From a checkpoint of a small multi-label audio tagger: norm batchnorm.
Rows from block 3, named by matrix and row number. Each number is 50 + 15 x the weight over its row's rms, rounded and kept within 0 to 99. All counts start at 0. After the name is the row's rms in percent of the matrix's.
# weight_hh_l0: GRU recurrent weights (gates r, z, n stacked) (model.rnn.0.rnn.weight_hh_l0, 576x192), inputs 0-191
weight_hh_l0.295 107:30 29 46 23 72 57 42 41 49 54 61 68 30 50 68 65 62 55 31 51 28 32 57 30 40 47 34 52 62 52 42 40 89 80 55 61 77 59 74 28 48 48 74 63 64 52 29 54 52 19 46 56 50 49 57 66 41 53 54 63 44 62 46 54 55 30 07 52 60 29 41 56 69 70 50 51 44 31 59 35 38 68 50 49 34 73 50 39 23 56 25 60 50 55 62 65 50 44 22 45 38 59 37 77 52 30 21 65 51 22 62 84 51 32 54 64 47 37 65 33 43 66 58 48 37 48 59 53 69 27 63 65 32 26 46 53 30 45 25 19 68 45 59 36 52 71 32 54 54 43 27 37 54 28 46 40 15 52 47 45 34 46 30 57 68 33 51 31 55 45 43 55 47 39 57 13 56 54 40 42 78 29 70 60 43 67 46 35 58 65 51 37
weight_hh_l0.296 116:26 44 68 52 27 34 76 45 66 48 61 63 46 39 39 74 51 45 12 36 45 71 56 70 56 67 31 40 54 14 37 42 47 69 44 42 67 69 34 26 33 34 65 52 52 64 43 66 46 36 26 55 58 48 55 56 54 54 54 59 57 64 49 88 36 40 47 77 58 63 30 60 50 38 51 49 66 21 72 37 48 93 65 55 38 43 56 41 47 50 54 75 44 59 46 56 89 45 52 58 53 83 62 47 76 06 54 59 67 47 55 54 39 50 64 52 47 30 51 54 48 75 64 38 41 25 40 54 52 55 47 69 53 50 53 76 56 66 59 37 59 33 47 27 35 51 49 55 44 45 06 31 36 46 20 45 59 39 38 54 50 43 40 61 53 54 35 48 33 56 47 57 66 24 35 51 64 36 38 63 13 36 51 54 56 70 53 65 55 55 81 69
weight_hh_l0.297 103:62 56 71 62 30 53 50 38 50 35 65 42 69 32 30 51 52 32 60 55 28 38 56 53 25 48 33 44 29 54 62 53 55 66 71 32 53 49 77 29 86 72 49 69 40 29 61 65 31 62 54 36 28 50 24 45 17 22 63 47 37 44 39 67 46 46 82 75 72 36 36 31 41 57 53 54 56 59 32 57 63 51 74 41 64 45 29 64 53 40 60 63 67 44 49 43 42 78 40 49 63 44 37 30 24 34 37 52 52 52 64 29 32 26 53 39 50 26 54 68 48 32 48 44 65 44 30 37 45 57 70 64 56 69 53 21 41 36 38 43 49 71 34 63 78 23 63 36 73 26 33 44 42 32 49 45 29 59 24 54 56 32 65 43 61 72 38 45 52 79 36 71 38 76 20 33 51 62 44 67 66 46 67 62 48 47 35 51 55 51 44 75
weight_hh_l0.298 103:26 53 31 14 47 32 49 71 72 44 55 13 18 41 47 53 44 72 53 58 46 51 66 35 45 57 39 24 65 50 63 59 50 61 56 37 58 49 41 52 56 48 39 59 73 47 48 46 58 61 35 54 47 36 49 44 60 57 44 63 46 60 58 59 74 73 43 57 34 15 56 68 53 61 63 72 68 42 54 64 39 19 45 51 45 79 64 82 60 84 71 37 51 23 40 28 42 50 41 47 35 37 42 32 63 36 85 51 56 56 35 39 31 48 39 37 43 59 43 48 53 68 47 49 59 42 58 51 53 59 51 34 39 43 41 58 17 48 56 45 26 44 35 43 79 49 36 88 37 36 29 51 64 50 55 52 34 46 45 30 20 47 13 18 39 59 45 26 46 60 63 56 19 32 74 10 46 33 67 64 44 32 49 48 55 72 34 43 36 60 56 51
weight_hh_l0.299 096:39 27 46 33 55 63 44 76 53 27 39 18 50 38 40 39 22 48 42 25 59 48 40 68 51 40 47 42 36 66 72 13 27 47 34 49 72 73 51 75 19 60 63 49 66 29 32 72 67 46 58 66 56 18 32 76 20 21 51 42 27 68 53 40 72 32 63 40 34 72 49 30 48 61 48 27 37 35 63 33 70 45 59 31 29 37 45 52 52 65 47 74 51 30 27 54 53 62 35 41 52 49 58 17 44 34 58 70 56 39 40 49 34 48 35 75 58 54 42 63 52 52 29 68 63 52 45 75 44 43 72 58 33 46 64 52 71 71 44 44 45 62 51 32 44 42 40 56 49 66 66 34 69 30 69 52 38 60 47 67 43 56 45 44 79 35 47 43 57 62 29 63 70 54 40 55 66 39 64 56 22 39 51 77 37 66 35 30 46 52 38 58
weight_hh_l0.300 108:24 44 45 44 37 30 84 35 39 29 53 43 57 61 49 45 46 37 59 62 42 57 61 69 52 37 53 52 26 57 56 39 31 68 80 52 52 33 44 52 43 63 54 52 42 60 52 46 51 56 73 55 79 39 59 11 64 32 22 28 68 29 74 56 66 81 54 43 56 53 41 36 28 56 35 49 32 56 55 43 48 43 53 45 75 66 44 27 63 52 39 54 59 76 75 46 43 46 09 62 55 45 41 34 39 00 45 57 52 49 49 52 59 57 50 47 67 35 55 68 60 52 31 31 57 44 57 38 47 51 37 57 40 24 68 56 30 59 38 39 42 64 25 52 49 58 52 60 50 48 48 48 40 33 32 26 38 72 34 69 42 38 44 37 34 66 53 66 31 35 20 61 36 46 39 52 83 59 44 34 54 52 62 80 06 31 51 66 55 60 65 35
weight_hh_l0.301 095:71 46 51 71 47 31 53 45 29 51 34 14 61 40 34 61 48 43 49 66 69 34 49 44 48 64 42 76 35 68 44 66 37 67 09 63 57 73 55 86 23 41 55 50 39 30 61 64 36 51 60 61 70 40 42 62 65 47 66 52 47 83 39 53 46 51 67 25 12 37 38 39 50 37 67 63 35 30 88 34 52 35 34 53 60 40 47 44 21 76 68 43 47 49 40 39 54 42 74 61 77 65 59 44 52 26 91 44 46 45 42 44 48 43 46 60 50 55 52 47 29 41 42 54 45 44 55 41 50 51 60 72 35 68 41 49 60 41 57 30 33 43 26 89 54 65 38 45 72 72 51 22 55 62 63 52 48 31 47 49 47 33 40 56 45 43 26 44 63 34 30 72 35 65 59 60 73 49 50 65 42 80 40 55 63 44 58 55 52 53 57 13
weight_hh_l0.302 119:59 56 73 49 51 64 35 36 63 70 58 61 89 54 43 63 67 43 61 63 51 59 57 64 51 52 61 58 44 42 71 42 79 42 36 63 41 57 52 49 47 58 52 56 73 64 45 50 57 59 71 47 29 61 35 06 37 54 37 50 55 84 45 34 54 80 75 54 72 44 30 45 41 42 71 53 67 68 54 79 51 45 55 74 72 51 38 46 43 43 72 44 21 54 27 58 47 37 49 59 57 49 72 51 60 46 60 66 67 60 74 57 52 56 56 67 32 67 50 63 54 43 31 45 74 38 41 65 66 53 42 59 65 73 77 36 43 58 28 49 41 46 58 66 64 06 57 58 26 48 69 51 58 59 58 66 84 37 67 73 65 49 11 37 40 50 62 38 67 49 27 69 76 67 35 55 29 40 65 24 51 64 32 24 63 56 41 54 74 57 36 35
weight_hh_l0.303 096:35 73 50 47 31 43 42 53 68 44 53 65 55 62 25 86 59 67 28 48 57 30 61 69 34 68 41 64 60 55 50 55 58 45 61 56 48 47 36 59 33 48 71 47 46 65 44 35 54 56 25 52 50 53 59 38 31 78 64 40 55 67 64 80 32 50 27 40 69 28 28 52 33 40 83 49 61 40 34 50 83 40 42 64 33 53 64 49 43 53 84 24 65 67 63 58 46 39 68 56 50 27 71 57 50 71 15 32 48 25 25 39 32 62 57 37 53 48 45 32 55 65 55 61 44 72 55 43 55 67 43 33 59 31 47 53 28 48 52 49 58 57 51 34 26 58 48 36 60 53 65 30 27 63 31 72 28 34 58 46 34 70 54 32 38 45 71 38 57 13 48 51 56 45 60 58 20 70 46 38 66 21 59 41 41 60 73 37 40 44 06 35
weight_hh_l0.304 093:17 74 58 45 47 54 67 34 48 51 34 70 82 85 33 40 39 74 45 37 31 31 35 80 75 51 41 61 58 34 46 43 85 54 62 46 64 24 54 22 48 37 22 61 51 72 46 55 63 53 52 39 44 78 17 39 58 53 45 69 60 41 59 61 73 23 34 57 59 61 61 46 40 42 50 37 41 43 23 27 45 51 55 69 44 60 46 69 48 80 65 31 51 39 42 54 51 56 81 56 60 42 82 59 86 58 77 29 30 67 25 67 67 51 34 31 60 40 38 60 48 43 38 55 40 65 49 32 61 43 41 53 72 54 33 34 50 52 62 37 75 54 51 54 42 47 53 62 48 53 59 52 23 41 51 85 57 76 68 58 16 72 49 52 34 35 62 42 46 48 67 50 45 62 60 26 57 45 51 35 44 43 52 42 40 62 40 29 50 59 36 63
weight_hh_l0.305 099:59 63 48 54 51 60 53 39 36 46 42 86 67 71 51 52 71 53 12 38 43 34 66 58 35 52 51 75 44 67 26 53 57 53 63 59 64 25 47 32 66 55 72 67 74 49 55 29 39 34 33 57 68 62 38 45 72 65 75 37 74 36 69 52 50 19 33 58 31 53 57 60 31 79 53 44 32 49 45 39 40 53 29 45 46 43 99 35 36 67 60 43 50 49 52 74 48 36 86 55 48 62 36 60 44 54 39 51 84 73 51 46 63 60 63 18 85 48 51 48 41 42 53 46 75 74 67 41 43 86 43 67 38 54 53 54 50 27 48 55 54 40 66 64 68 55 33 28 50 54 29 67 51 43 39 29 52 44 34 74 78 38 39 47 35 32 41 55 47 65 28 49 53 48 54 66 40 45 39 41 70 45 72 47 42 44 45 63 61 50 77 54
weight_hh_l0.306 094:19 25 51 09 19 33 65 54 30 36 30 53 24 50 69 65 72 67 41 45 58 46 84 61 79 36 51 72 51 75 42 41 66 42 60 48 59 44 41 57 47 52 51 45 22 54 40 20 49 58 32 58 60 52 51 49 68 47 45 72 44 72 58 38 62 32 50 41 56 54 72 52 24 37 63 45 56 81 69 42 54 43 50 48 36 44 76 44 24 50 38 45 47 82 61 45 35 78 58 27 29 62 63 58 46 25 36 54 57 69 33 34 29 44 55 61 44 46 37 41 49 47 56 39 30 49 62 43 52 36 37 58 43 61 76 61 60 36 84 62 41 38 66 53 55 18 62 62 44 51 60 52 34 47 63 43 16 63 42 64 59 34 72 64 68 13 38 62 58 53 54 69 44 60 66 36 75 48 46 71 48 32 90 53 40 43 62 64 53 49 45 60
weight_hh_l0.307 098:41 80 52 47 30 29 63 54 64 42 30 28 66 77 34 71 27 76 35 41 36 51 45 59 48 40 33 46 20 68 56 71 59 21 56 63 50 25 62 72 61 26 83 59 45 40 52 35 32 52 56 55 39 72 55 49 61 45 70 64 47 49 54 37 33 63 50 55 61 26 45 70 58 72 46 38 74 37 24 59 48 66 63 37 90 58 75 42 59 50 28 55 59 60 31 44 64 49 71 39 52 72 23 63 62 40 36 46 55 57 48 00 42 39 47 17 62 27 38 34 30 70 36 56 51 52 54 65 34 60 68 55 63 62 30 63 45 46 65 67 54 31 47 49 43 48 51 31 46 23 46 54 30 49 58 65 42 32 48 65 66 65 59 45 49 55 69 52 52 52 91 48 28 49 43 58 59 54 37 85 55 44 39 27 48 38 56 47 35 59 43 59
weight_hh_l0.308 115:48 54 54 47 28 73 41 47 53 65 47 49 58 46 58 33 47 35 44 53 60 38 57 34 69 58 81 46 49 62 63 41 61 22 48 34 54 25 61 46 50 43 62 36 60 63 35 42 64 60 99 29 71 49 45 37 47 70 63 34 36 55 63 20 46 43 53 27 53 53 29 99 50 38 32 56 41 62 17 32 72 54 45 38 78 59 67 61 65 81 59 51 55 45 31 63 00 60 60 66 48 42 49 41 58 48 70 59 61 30 52 55 58 36 45 35 12 48 62 64 38 38 50 60 47 40 40 48 29 53 55 40 54 55 51 42 53 29 42 49 52 30 59 43 57 55 46 58 58 56 55 78 57 35 50 64 60 32 62 54 31 79 17 55 23 32 70 50 66 37 30 44 37 65 46 54 45 48 39 87 22 43 47 49 61 56 40 53 48 43 51 67
weight_hh_l0.309 100:34 40 55 33 41 50 58 38 27 61 61 47 47 06 53 41 48 53 40 49 42 41 60 76 78 59 49 53 62 29 79 70 52 27 26 22 59 54 60 54 41 53 76 22 56 39 58 76 68 36 55 51 48 45 39 56 54 34 48 51 58 55 52 41 47 51 53 66 48 19 47 36 68 47 59 58 14 38 30 54 54 42 59 14 28 55 31 46 53 67 44 37 62 24 64 54 46 55 46 42 45 42 60 91 91 35 50 37 60 86 38 20 70 49 70 53 58 81 44 49 34 51 46 47 64 62 44 36 56 56 43 78 51 39 45 42 51 36 61 47 50 58 40 31 46 45 57 77 52 37 48 52 47 28 61 72 54 68 71 31 54 79 41 53 57 58 36 52 61 53 44 74 60 81 47 54 36 72 70 68 31 59 31 60 58 55 73 22 32 60 52 71
weight_hh_l0.310 082:55 61 34 54 33 94 45 42 54 47 43 71 52 57 62 50 28 66 44 53 37 66 57 71 51 43 33 42 67 51 58 48 73 43 31 59 36 75 26 40 37 23 55 44 54 50 61 37 43 35 47 50 52 72 46 28 48 45 66 27 24 56 46 30 65 58 98 44 68 59 63 32 53 61 39 35 71 25 36 45 50 57 51 45 40 87 52 64 74 61 44 41 67 84 33 34 39 50 33 41 52 86 55 63 24 69 77 64 55 43 79 86 54 42 38 62 37 27 43 54 49 58 35 34 66 62 44 24 69 32 47 37 22 28 58 60 30 47 49 59 63 53 69 48 36 41 49 62 52 47 55 62 65 57 53 91 55 88 42 50 23 57 37 47 64 46 62 61 57 47 54 42 42 52 34 48 57 78 61 42 32 39 57 54 49 58 64 46 55 40 54 67
weight_hh_l0.311 097:46 38 42 51 55 71 42 71 36 58 55 51 55 73 52 63 56 66 46 42 51 41 55 31 67 50 54 52 60 33 39 16 42 31 53 44 47 52 18 34 49 22 33 51 53 71 44 57 81 67 40 60 68 31 28 22 28 23 61 33 55 71 52 61 35 46 56 55 59 65 42 36 72 65 70 53 52 58 55 59 43 63 30 20 42 63 57 61 47 69 71 47 66 48 47 17 65 37 63 45 41 58 39 47 51 54 17 01 34 79 47 45 55 32 36 71 61 52 34 63 37 15 74 52 59 65 63 40 82 54 49 45 47 39 48 22 66 51 48 70 38 25 56 77 63 27 52 74 43 55 24 55 71 39 60 60 24 41 38 45 51 36 58 38 81 36 60 39 52 50 71 60 63 56 44 50 45 50 63 53 27 16 72 47 52 38 38 44 52 46 57 45
weight_hh_l0.312 088:53 48 38 44 44 60 57 70 52 83 50 51 34 72 32 79 63 42 21 65 44 56 54 61 43 62 48 77 48 70 67 39 39 45 53 49 51 46 24 39 44 79 60 45 48 32 21 65 56 58 68 47 54 34 59 50 13 41 29 47 45 78 28 68 44 66 62 46 58 53 63 71 34 48 38 24 22 43 36 60 75 72 73 60 53 43 76 61 58 63 62 64 42 68 69 52 29 50 47 56 47 57 42 64 45 23 45 44 45 63 58 60 46 33 52 61 36 29 41 55 65 67 49 62 58 20 66 67 68 52 30 59 44 46 39 40 17 61 50 35 73 57 47 55 23 40 20 65 55 74 27 44 59 38 56 36 59 68 48 56 73 55 48 46 78 01 16 44 79 50 57 68 53 59 48 45 50 50 39 41 32 44 50 64 55 38 54 50 49 77 76 35
weight_hh_l0.313 089:26 53 39 42 53 55 54 66 52 48 50 60 47 57 71 48 32 64 40 62 50 49 53 54 56 42 88 45 68 82 59 59 47 24 27 35 43 75 77 56 22 65 44 69 57 60 40 39 38 46 50 52 90 30 51 24 72 40 54 31 35 40 68 25 65 61 44 79 58 33 50 51 33 17 57 37 61 71 70 66 61 60 47 58 19 67 26 51 43 50 28 44 44 49 34 60 53 51 74 43 50 33 52 55 67 59 38 53 75 41 51 43 56 48 31 26 38 42 31 34 36 45 58 47 33 46 56 57 51 64 38 58 84 62 43 34 38 58 49 57 64 68 60 16 42 63 48 45 25 66 56 27 39 42 32 18 40 43 48 56 49 69 19 38 67 37 56 70 45 42 50 66 56 39 79 06 50 69 36 52 82 49 65 30 48 44 41 54 42 58 44 55
weight_hh_l0.314 106:58 42 45 30 71 50 65 61 46 53 36 18 33 84 67 55 41 61 41 69 21 31 28 68 36 81 43 71 56 34 47 52 49 45 21 73 35 48 44 29 35 53 52 59 54 50 49 28 68 55 57 28 51 42 83 51 39 33 69 63 56 34 66 24 46 37 41 31 62 48 41 48 57 68 50 69 54 34 37 24 71 70 41 45 71 53 41 31 64 64 49 84 44 54 52 46 50 52 62 36 46 43 87 36 71 45 38 75 72 40 56 28 81 30 51 72 49 40 71 26 94 55 53 33 47 67 56 48 52 46 68 40 50 53 55 46 49 41 54 32 62 58 77 33 53 59 61 26 67 75 64 37 47 37 66 52 42 62 55 40 46 57 56 47 28 47 51 48 45 36 36 46 67 26 42 43 32 41 35 75 26 30 48 56 47 48 26 49 35 53 55 81
weight_hh_l0.315 090:19 66 29 35 64 54 63 75 51 79 50 45 65 38 62 56 40 47 38 55 27 59 30 33 15 66 39 58 28 30 64 63 36 26 67 41 73 51 57 59 34 57 66 63 44 14 34 61 44 59 49 29 59 52 37 39 50 42 63 47 51 32 47 47 61 64 32 34 82 45 53 52 59 21 44 58 59 53 36 55 62 63 40 64 54 60 72 71 44 56 55 22 42 54 65 48 58 32 71 74 41 67 57 28 38 54 35 55 50 62 61 54 42 70 43 48 49 69 58 40 56 38 41 54 58 66 36 61 42 56 42 47 45 23 35 68 35 57 63 53 45 47 45 34 54 55 62 50 53 65 31 35 64 48 83 50 55 64 84 47 01 53 75 44 58 25 71 33 66 52 35 62 57 26 50 71 57 21 67 48 19 33 52 78 35 67 34 72 49 61 53 22
weight_hh_l0.316 112:29 49 68 46 30 68 64 60 50 63 45 51 48 46 44 43 44 52 33 59 81 63 58 55 47 37 62 41 66 50 40 41 47 58 60 59 51 30 59 52 50 21 58 44 47 49 50 23 61 70 55 53 63 67 49 22 88 50 48 59 75 00 71 58 48 72 40 42 37 53 34 68 12 60 52 37 66 64 69 63 52 80 66 63 50 38 44 55 43 56 42 41 44 59 66 57 41 41 60 50 32 32 60 27 64 42 60 30 63 57 41 30 53 54 44 37 54 61 26 37 42 75 61 62 71 60 75 21 37 44 71 58 23 25 47 50 66 48 67 70 53 84 46 63 48 33 68 56 58 44 51 48 60 28 71 63 37 74 55 70 56 62 50 23 51 50 67 49 42 71 43 36 47 18 51 40 24 76 68 49 51 63 64 84 51 45 62 52 40 19 64 46
weight_hh_l0.317 097:89 61 45 56 61 44 42 53 56 52 41 48 68 44 58 29 55 72 50 47 56 61 59 41 45 43 55 79 47 48 32 64 24 53 66 31 68 72 43 46 14 26 66 60 60 61 34 57 57 50 60 74 96 82 72 58 50 62 50 36 45 21 56 18 66 62 29 36 57 42 35 39 35 49 55 42 71 59 46 55 42 79 56 41 36 67 53 53 31 59 56 34 43 41 47 48 34 63 73 66 47 54 47 49 33 44 58 43 59 40 59 72 54 54 47 61 44 49 28 46 66 23 50 42 33 72 56 58 49 92 36 51 15 62 46 69 52 27 47 65 64 73 54 84 51 52 61 58 70 43 60 52 25 39 57 48 62 56 46 45 48 69 20 60 63 52 25 38 66 41 34 20 46 54 53 74 50 32 79 52 72 58 35 49 47 65 47 26 59 26 57 62
weight_hh_l0.318 113:77 48 51 67 80 53 62 57 35 50 62 38 35 52 37 65 49 39 78 46 55 34 33 38 66 55 45 80 26 31 74 54 34 31 50 51 52 19 40 48 58 31 53 22 38 70 44 31 26 38 47 34 55 29 37 00 48 49 52 36 70 33 64 48 42 65 75 53 43 51 69 48 65 51 62 47 36 48 35 42 65 50 27 77 35 54 61 52 75 84 46 47 79 65 46 39 42 50 49 43 36 49 50 63 42 17 68 66 68 39 44 62 37 28 45 52 42 39 31 50 62 60 37 62 43 66 23 62 47 38 33 49 12 49 43 50 47 55 00 46 67 58 35 66 28 35 55 69 69 54 61 63 79 33 61 50 63 52 52 43 51 28 59 51 47 17 31 71 57 47 54 56 48 41 38 61 59 37 72 59 31 55 48 56 48 59 33 56 51 43 55 55
weight_hh_l0.319 100:58 62 53 37 66 62 39 59 44 42 67 47 36 70 63 53 39 55 63 70 50 34 40 82 62 77 58 79 50 50 46 37 66 27 87 21 63 51 45 48 74 51 39 23 47 76 48 43 53 42 70 51 55 75 69 39 55 48 61 62 54 35 80 23 45 57 51 64 61 25 52 57 56 31 43 37 69 79 66 23 74 58 48 33 48 49 74 57 61 45 31 51 70 50 53 49 27 46 64 47 45 64 61 49 46 63 50 21 57 70 58 55 50 57 53 37 60 53 50 54 44 54 68 60 33 45 44 29 59 80 56 59 57 47 34 47 20 49 29 67 58 58 50 98 38 64 29 32 54 63 69 27 25 46 50 64 27 34 47 39 52 79 17 51 35 47 59 50 50 66 50 72 52 65 39 49 43 37 47 50 46 14 79 48 61 29 45 62 68 36 28 39
weight_hh_l0.320 103:54 65 37 55 32 41 56 36 44 65 51 58 51 47 38 46 61 44 59 52 47 42 69 39 34 52 27 69 50 65 71 58 52 55 51 51 55 33 54 55 61 27 29 32 56 68 58 41 35 62 33 45 66 61 52 55 33 48 52 52 53 53 37 80 39 65 41 85 46 41 40 35 48 55 45 37 60 43 59 54 72 50 42 24 43 74 58 53 43 59 45 47 52 40 71 61 32 64 27 77 27 48 45 88 37 56 64 72 57 66 60 58 36 47 77 37 03 62 39 55 66 13 35 28 37 74 40 52 25 30 25 54 42 55 47 71 25 38 41 53 59 31 38 15 58 56 32 65 50 78 37 46 70 48 64 59 31 49 54 28 61 72 48 45 51 41 26 67 37 28 38 15 51 44 64 57 52 45 83 30 38 33 33 31 30 49 53 77 44 69 55 20
weight_hh_l0.321 091:53 39 62 31 85 27 63 58 22 35 35 26 19 34 72 31 63 70 66 79 59 59 46 70 44 40 60 64 52 53 64 32 22 23 61 60 76 27 54 52 87 53 59 49 34 50 42 52 34 33 52 45 68 60 28 18 64 57 48 79 41 58 64 60 52 41 45 61 35 25 49 59 72 39 39 72 63 51 44 50 48 58 68 38 45 55 44 58 63 60 63 49 35 64 61 80 35 27 75 37 46 55 49 75 45 46 70 51 38 46 66 40 50 60 46 42 31 47 72 48 15 52 75 54 41 25 66 48 59 11 27 45 87 39 61 70 44 50 39 55 47 51 60 55 61 75 45 28 18 34 70 40 47 40 53 37 45 58 34 51 70 62 47 36 59 62 66 44 54 48 65 66 62 56 34 57 50 56 52 59 38 42 38 65 53 43 80 61 53 36 51 60
weight_hh_l0.322 123:47 56 55 38 52 54 70 55 50 25 47 50 59 85 34 52 24 50 53 71 52 38 70 70 54 60 47 72 58 34 50 62 50 24 47 16 33 31 38 49 11 47 46 33 70 54 53 55 52 37 57 29 66 36 16 52 55 55 49 55 53 61 48 34 54 71 51 73 49 61 63 32 52 21 39 59 69 56 49 37 26 75 36 38 52 35 56 57 46 50 65 35 44 60 12 36 15 32 57 64 39 66 38 36 58 34 67 64 42 45 65 78 65 54 46 54 54 35 46 22 39 48 44 39 64 60 40 33 72 42 84 38 74 43 47 42 55 47 57 73 35 56 27 49 67 45 62 50 25 48 23 49 50 67 72 82 55 44 37 42 75 41 66 50 67 38 55 55 52 35 54 58 28 47 45 59 55 47 54 51 52 34 20 51 36 61 44 30 61 91 86 32
weight_hh_l0.323 086:43 44 60 45 50 48 41 69 66 62 87 45 64 83 66 46 28 82 39 77 41 43 57 45 57 43 66 86 54 43 50 46 54 47 55 63 76 82 48 66 28 75 98 69 51 28 72 52 51 56 57 50 69 60 42 28 72 39 67 52 30 54 45 61 42 30 30 58 79 57 76 33 66 43 25 56 36 60 59 59 52 37 44 51 40 46 60 45 50 45 45 34 34 31 64 54 49 54 44 51 57 63 29 47 71 55 41 53 51 38 73 50 62 56 59 62 45 57 46 26 46 65 52 56 36 49 47 75 51 74 50 59 64 53 61 53 54 27 18 71 70 63 18 41 59 42 35 29 72 73 32 63 63 50 52 51 42 52 49 50 82 34 45 65 60 60 23 60 66 54 60 39 23 61 54 36 38 19 76 49 40 55 64 49 53 42 40 67 50 76 35 26
weight_hh_l0.324 092:45 49 68 36 55 50 32 73 38 27 61 55 43 40 71 31 30 52 61 26 29 49 45 85 49 65 41 50 74 15 26 20 55 60 82 33 40 48 58 59 59 65 36 65 78 51 70 44 51 60 51 62 61 43 58 66 55 57 78 54 46 45 31 34 56 44 62 66 68 49 42 70 37 60 49 50 43 39 27 23 64 68 62 70 56 70 34 29 69 63 41 62 71 55 36 37 34 61 55 40 33 54 38 67 35 16 53 39 59 61 55 54 32 80 41 80 32 50 52 67 39 69 43 69 51 30 69 32 63 63 53 35 53 58 48 42 62 34 45 49 52 19 44 51 19 53 51 43 83 49 42 28 64 38 60 64 39 71 51 72 26 59 67 44 63 50 76 55 68 38 72 39 59 15 52 44 68 49 63 57 52 26 57 59 59 53 49 66 47 57 79 59
weight_hh_l0.325 108:59 27 59 38 73 77 30 63 69 24 34 49 51 48 48 33 51 33 65 63 70 60 61 38 29 21 66 47 44 84 35 38 46 29 46 38 55 65 36 31 65 59 49 33 52 57 28 62 54 43 51 66 66 41 59 65 36 33 63 55 57 50 62 51 73 72 47 62 47 57 47 71 59 36 31 56 58 25 59 26 30 50 56 51 58 54 48 46 28 56 34 55 59 50 51 66 39 50 22 55 11 32 26 54 58 72 80 50 45 60 48 41 52 59 49 48 34 45 83 77 37 44 43 51 62 43 55 79 62 62 41 26 54 00 67 44 20 71 51 69 53 45 61 48 52 70 61 55 50 59 35 57 34 49 56 41 55 64 52 46 27 42 70 43 45 61 38 64 53 63 54 54 50 41 66 69 43 61 57 35 09 76 36 61 55 38 58 61 64 31 25 47
weight_hh_l0.326 098:55 50 64 55 43 76 62 46 55 53 23 41 54 44 32 61 44 60 51 31 46 54 72 22 55 28 51 47 64 35 79 30 46 85 53 33 68 54 25 50 39 52 63 44 57 45 43 66 46 83 15 62 78 24 45 35 65 62 44 69 34 27 26 64 67 69 25 36 70 60 62 52 65 43 55 40 38 63 80 59 38 66 69 43 26 58 36 59 45 58 77 51 39 59 61 48 84 76 34 46 53 74 47 71 46 43 58 74 47 59 63 70 74 51 37 24 58 40 54 68 46 72 61 37 40 53 34 76 62 71 40 57 56 65 68 51 51 53 62 43 44 61 45 52 60 64 63 36 25 58 29 33 45 38 73 32 43 64 49 58 77 59 50 48 59 75 44 48 34 78 41 30 13 60 56 42 55 37 58 38 26 57 58 55 46 38 57 42 47 57 24 36
weight_hh_l0.327 079:51 55 71 54 68 77 55 55 78 59 41 66 46 76 56 41 36 40 35 44 53 47 31 39 51 53 46 61 43 40 62 58 56 09 40 42 50 48 51 78 65 35 51 69 54 23 57 54 59 55 59 58 67 37 59 36 64 72 64 73 60 55 32 47 59 51 40 73 44 30 50 65 39 83 32 42 59 45 53 51 53 64 45 20 40 48 71 44 48 73 55 59 79 55 63 33 38 34 43 55 31 66 31 64 46 89 59 62 49 32 79 61 38 37 62 33 31 58 25 57 49 45 43 46 65 35 29 19 72 71 63 49 63 76 31 43 49 33 56 53 70 47 82 38 46 69 34 47 63 42 27 34 61 40 60 60 41 12 53 63 54 54 50 58 57 37 44 29 47 65 59 39 78 53 44 38 44 14 39 54 16 70 60 42 31 49 47 47 25 16 63 41
weight_hh_l0.328 114:69 65 41 50 57 64 45 60 42 57 50 61 48 55 39 35 58 48 49 33 66 50 73 77 50 54 23 47 44 16 89 53 27 62 48 64 64 76 46 32 56 91 33 33 60 21 48 62 62 78 25 52 42 64 52 60 37 37 49 44 41 49 37 34 67 36 65 78 70 35 38 57 59 33 49 74 48 18 57 16 32 53 60 67 40 40 76 45 44 49 42 47 48 76 45 61 94 50 61 53 76 45 58 49 07 37 52 57 59 34 54 58 37 67 42 45 47 37 62 40 59 65 61 28 64 51 74 59 41 77 34 57 45 39 42 70 47 57 40 37 66 41 43 35 47 51 60 63 38 43 18 32 51 36 32 48 52 46 65 26 26 49 48 53 45 50 51 71 54 71 46 59 49 39 18 47 56 54 60 44 43 42 26 65 38 65 21 69 57 42 29 46
weight_hh_l0.329 093:65 35 49 42 61 45 51 65 75 46 64 55 66 61 58 36 19 43 54 42 58 49 41 43 63 77 61 48 48 31 25 64 61 29 51 71 61 57 44 52 48 44 83 35 50 63 42 31 42 71 26 56 70 44 68 51 52 73 42 36 57 49 29 50 52 74 77 54 50 28 41 65 75 37 53 48 46 46 36 51 46 61 53 51 64 60 79 34 55 66 39 43 51 43 26 53 74 67 03 29 62 33 23 77 31 61 45 70 56 39 83 34 75 61 50 49 50 44 55 48 47 42 66 40 50 38 47 53 79 32 63 57 71 51 49 51 34 58 73 81 45 87 36 18 37 60 44 65 69 49 38 33 25 48 47 36 48 68 47 47 78 46 43 70 54 54 58 43 30 50 63 28 53 42 46 50 27 91 57 38 35 57 56 26 38 62 70 66 70 56 55 41
weight_hh_l0.330 098:31 60 59 45 50 45 39 73 49 80 62 64 45 64 41 63 52 48 63 42 37 68 55 53 36 41 52 47 54 48 70 34 58 49 45 34 52 35 50 51 29 90 46 24 21 44 46 19 38 46 46 48 43 80 32 31 46 47 58 66 44 56 64 58 38 62 55 39 74 49 44 53 49 27 63 61 59 42 32 59 50 53 86 47 58 53 41 72 59 85 50 72 71 74 50 53 44 67 56 40 63 63 65 18 39 14 66 54 61 47 88 39 54 48 48 54 30 60 49 53 81 53 73 64 44 30 53 46 78 53 58 72 77 56 39 51 40 51 42 44 58 47 43 51 36 70 38 62 54 57 37 52 51 43 46 45 45 36 56 38 66 26 20 36 69 31 82 56 34 60 42 34 61 44 51 82 36 39 43 84 42 71 27 54 35 51 20 36 42 91 56 53
weight_hh_l0.331 089:35 45 28 62 44 99 20 44 41 41 43 36 66 58 59 51 25 46 64 67 29 64 48 70 72 58 50 57 48 43 54 56 53 65 57 51 52 33 37 43 28 54 66 48 55 54 47 42 05 51 30 35 66 53 57 36 36 42 60 58 27 47 31 50 66 40 33 68 63 26 54 31 37 62 47 61 65 64 71 59 43 50 59 56 24 70 51 72 40 60 70 43 34 33 54 33 54 59 80 56 71 49 63 38 69 42 27 46 40 77 67 33 41 52 52 60 51 67 58 47 39 63 50 18 33 42 46 42 55 37 50 64 39 69 53 37 87 47 58 72 41 47 58 35 38 81 61 59 37 55 63 33 53 52 47 58 36 68 50 25 59 49 61 44 32 00 41 55 55 46 50 58 61 69 66 42 69 62 59 39 14 47 90 65 30 61 44 49 44 28 56 54